Weights of a small contrastive image-text model.
Model: encoder norm layernorm, encoder activation silu, text encoder norm layernorm.
Data: trained on rendered made-up planets, 97500 training examples.
Rows from block 5 of the image encoder of a small contrastive image-text model, named by matrix and row number. Rows with one number belong to one neuron. Each number is 128 + 24 x the weight over its row's rms, rounded and kept within 0 to 255. All counts start at 0. Numbers have three digits each. After the name is the row's rms in percent of the matrix's.
Before each neuron's rows are labels from the 100 images, of 14848, where the neuron reaches its highest value: "responds to" is what is common among them. Only what is clearly more common there than usual is listed. The data: rendered made-up planets.
# fc1: MLP up (encoder.blocks.5.mlp.fc1.weight, 768x192), inputs 0-95
# fc2: MLP down (encoder.blocks.5.mlp.fc2.weight, 192x768, transposed), outputs 0-95

responds to: moons: zero
fc1.681 105:128128161128128128072083091128154075164114128128060102128099147082128173062128128128128128081085128128128128068128128149128086128128128128128128128085160128128162128116110128128128110084128128128146173128109128128128128128128128184191157128128128128167128128093107128128128089128128128128
fc2.681 088:149175174169177066128128128084128088128128102128128094153186128128128128128128088128128128188128128128128113128128128128128128128128128128128099128128128128081128128128128064128128128128128128128128128128128128128128128059089128128161128128194078128128128080128128128158128083086128128128

responds to: moons: zero
fc1.64 078:128128128128128128128117087128128128128105182164128105159128128128178128128128164128128128128091128173104128128081128128128128165128161128128046068128128128128128128128128128099128128128128128128128175128084128128176113178128154128128128128128128128128128128128128179128105128186128169128
fc2.64 083:128192085128128128128187162128155128100128128128128128075164128128128128128128059128128128163170102074128128128128128128128160128128110128128169128128081128128128176128128112167056099128193102128128128128128159128128128060128128128128179111128128128128128128128084064128128056128167128128

responds to: moons: one
fc1.246 070:128128115128081128128164128128128082128086128128085128172128128128128128122128128071128128190162128128093128128128128128128128128062128128128048183128128168128128128128128128128128072085128159075128128128179128040128128147128128128128128128128128128128082162128161128128128128128128128128
fc2.246 083:128128128128128128128128172128128128128179128128128128128128157103128128201128087180128128089128128191128084128128089128128128128128128128111161087128128128185128128096115064128128160128128096128217128128087128165128128128128128128128083128128073128128128128128128128128128128128128128128

responds to: rings; banded gas giant
fc1.187 079:105128157128105184128151128128128128128128128029128128128128128179128075128128128128128085128128128128128164128128128170128091128128128128128128128111111128160128128071128128128128128202164128176128128128128128128128128076128128128096166128128205128128128128128128128128128128128128128167
fc2.187 091:128128128065128128128165083128147093128128128057128169128161171128128128128092128128128128128101128128166158128128128202128128128103106128076128128128128086128099128128128128128128106128128128167128128158128128195128141128128128096128100128128149128128128128128094128128128091158128128128

responds to: moons: one; cratered rock
fc1.373 130:161128128093128128105128109128128083128160128128112128128128128167091128159081128128086157128128176066174128147128106107128128128128128128128155128076128128128137128128135128128128045128172128109087128128128184128128128172075128188128128109128128128128087095128128128154057128128106167128
fc2.373 123:128069155128128128169128128128128128128128128128128128128128128128164168128128128128128128128128128128128077128128154161210128128178167152128128128206082128128099104128128167170128193103128128128128128128128091128128128128128128079128128128128128082128128128128128174128193128128128128128

responds to: moons: one; desert world
fc1.463 083:128128128128144128095088128128128128151128128128128128128128112128172109128128157091128128128128128150128092128128128128162128128095128128155170128093128128128128128128128128066179050128128128079128128128128089109128164128128128161157128128128179156128128128071128128112108128128128128128
fc2.463 097:065128164128095128181146176160158128128052165128165128128128172128128128158128128128128128128128128128169128128128128128128128128128128128101128128128128163145128128128060128128128128128128128161102128210155128093128128107128110159128128143128128128128128185100128100128128128128101128128

responds to: moons: one; lava world
fc1.212 070:161128128128128128128128128128128128168169159081128128128128128128128083128204128166056170106128128128177104128128103128128128166128128128078128128128128128128190128128128157128128099094128128098128128128128128128097128128128128128128128102128128128128128128128128128128088128128076128128
fc2.212 078:128128128128172081128128128197128072128128128128128128128128207144128128128076088128178084164128128128128128168128167128128128128128128128162128128128128128128128105128128128128128128128155128218128087128128169096128128128128128091128128128128128128059098128128128128173128128086128128128

responds to: moons: zero; ocean world
fc1.147 161:128128173168128128128128154151128128167128128128167128128128173128128128128128074113128128090128128128168128128179089168128128163128189128128103128156128128083128074128128128128128103179095128128152155128128100101102102128143163128128128154128128128128079152128128128128097109128128128128
fc2.147 187:128128128078076128128128128128128128128128128128128128098128128128128128128128166128158128128128078128128098128108150073128128128128090128128146128128128145128091173128128128097128184086140112128128128099128128161128128128128076153162128101128128110118140128150128081084128171128100149128

responds to: crescent; lava world
fc1.571 062:179128128128128128128201128128128128128128128128190183128128128128128189202128128128128128093128128128128128128128128128128128079128128128128128096128128128128128128128128128128083128128128086128128128128128193074128163128128128194155128099128128076128184128165128128069128070112047128128
fc2.571 083:085128128128177128128044128128128128075128128128128128128128178111080128128143128128128172156173128128128128128128128107128128128128192128128128128096128150128149128168089128128128068128128177105128150128128104128128128128128128087069128169128128128128128128100176088128128175128159128128

responds to: rings; moons: three
fc1.737 064:128057128099128157128197128128128128128128128128128174128128178128128197090097128083128128128128128128095128128128128128128128128128128128128189128128128169128128128128128128070128093128128083128128128128159128128128128128128102128089128128128128128174128128128128128178128128128181128128
fc2.737 054:128128128128170128176203128128128128128128087128128128190128128065128128128128128128128128128128128128128128128128128128128128128181128157128173128128128035128128128077128128128128128184159128128128128128085128128128128128128079128062128128128128128160128128128175128128128128128128070128

responds to: moons: zero; rings; cratered rock
fc1.488 061:175128128128128128128128128128128128128128128128128128204128048128128093128128128128128164094099128128128128198128128128128128128128128128152128128128128128137128128128128128084128128128128128061128128128128128128128088128128128128128160077128128128128128128128128128075128128128128128128
fc2.488 075:128128128128128128128128128128128128128128128128164128128128128128097097128198128084166128128128128128161128128128128113100128128128128128128191199096128128128128128128128128128157128188128128186212077128128128128128128103128083128128128128128128128091128101128149128128128128128128128085

responds to: moons: one; banded gas giant
fc1.319 091:128128128128179128101128128128059128081128128128128128128105173128128065077128128128128128128128128128171187128128128128128128128086090128150196161128105128145128128128128154128128043128128128128095128128099128149128154089098128128128128128176128128128128128105128128128128128161128143065
fc2.319 097:128162177074106128128128128188128128128128128128128128128188076128128128128128128128128128128128171165093099128101128079128128128128128168128088056049128169128128101157153128128128128103128128187184128170128119061128128128128164128196128128128128128128128191128128150128128128074162128128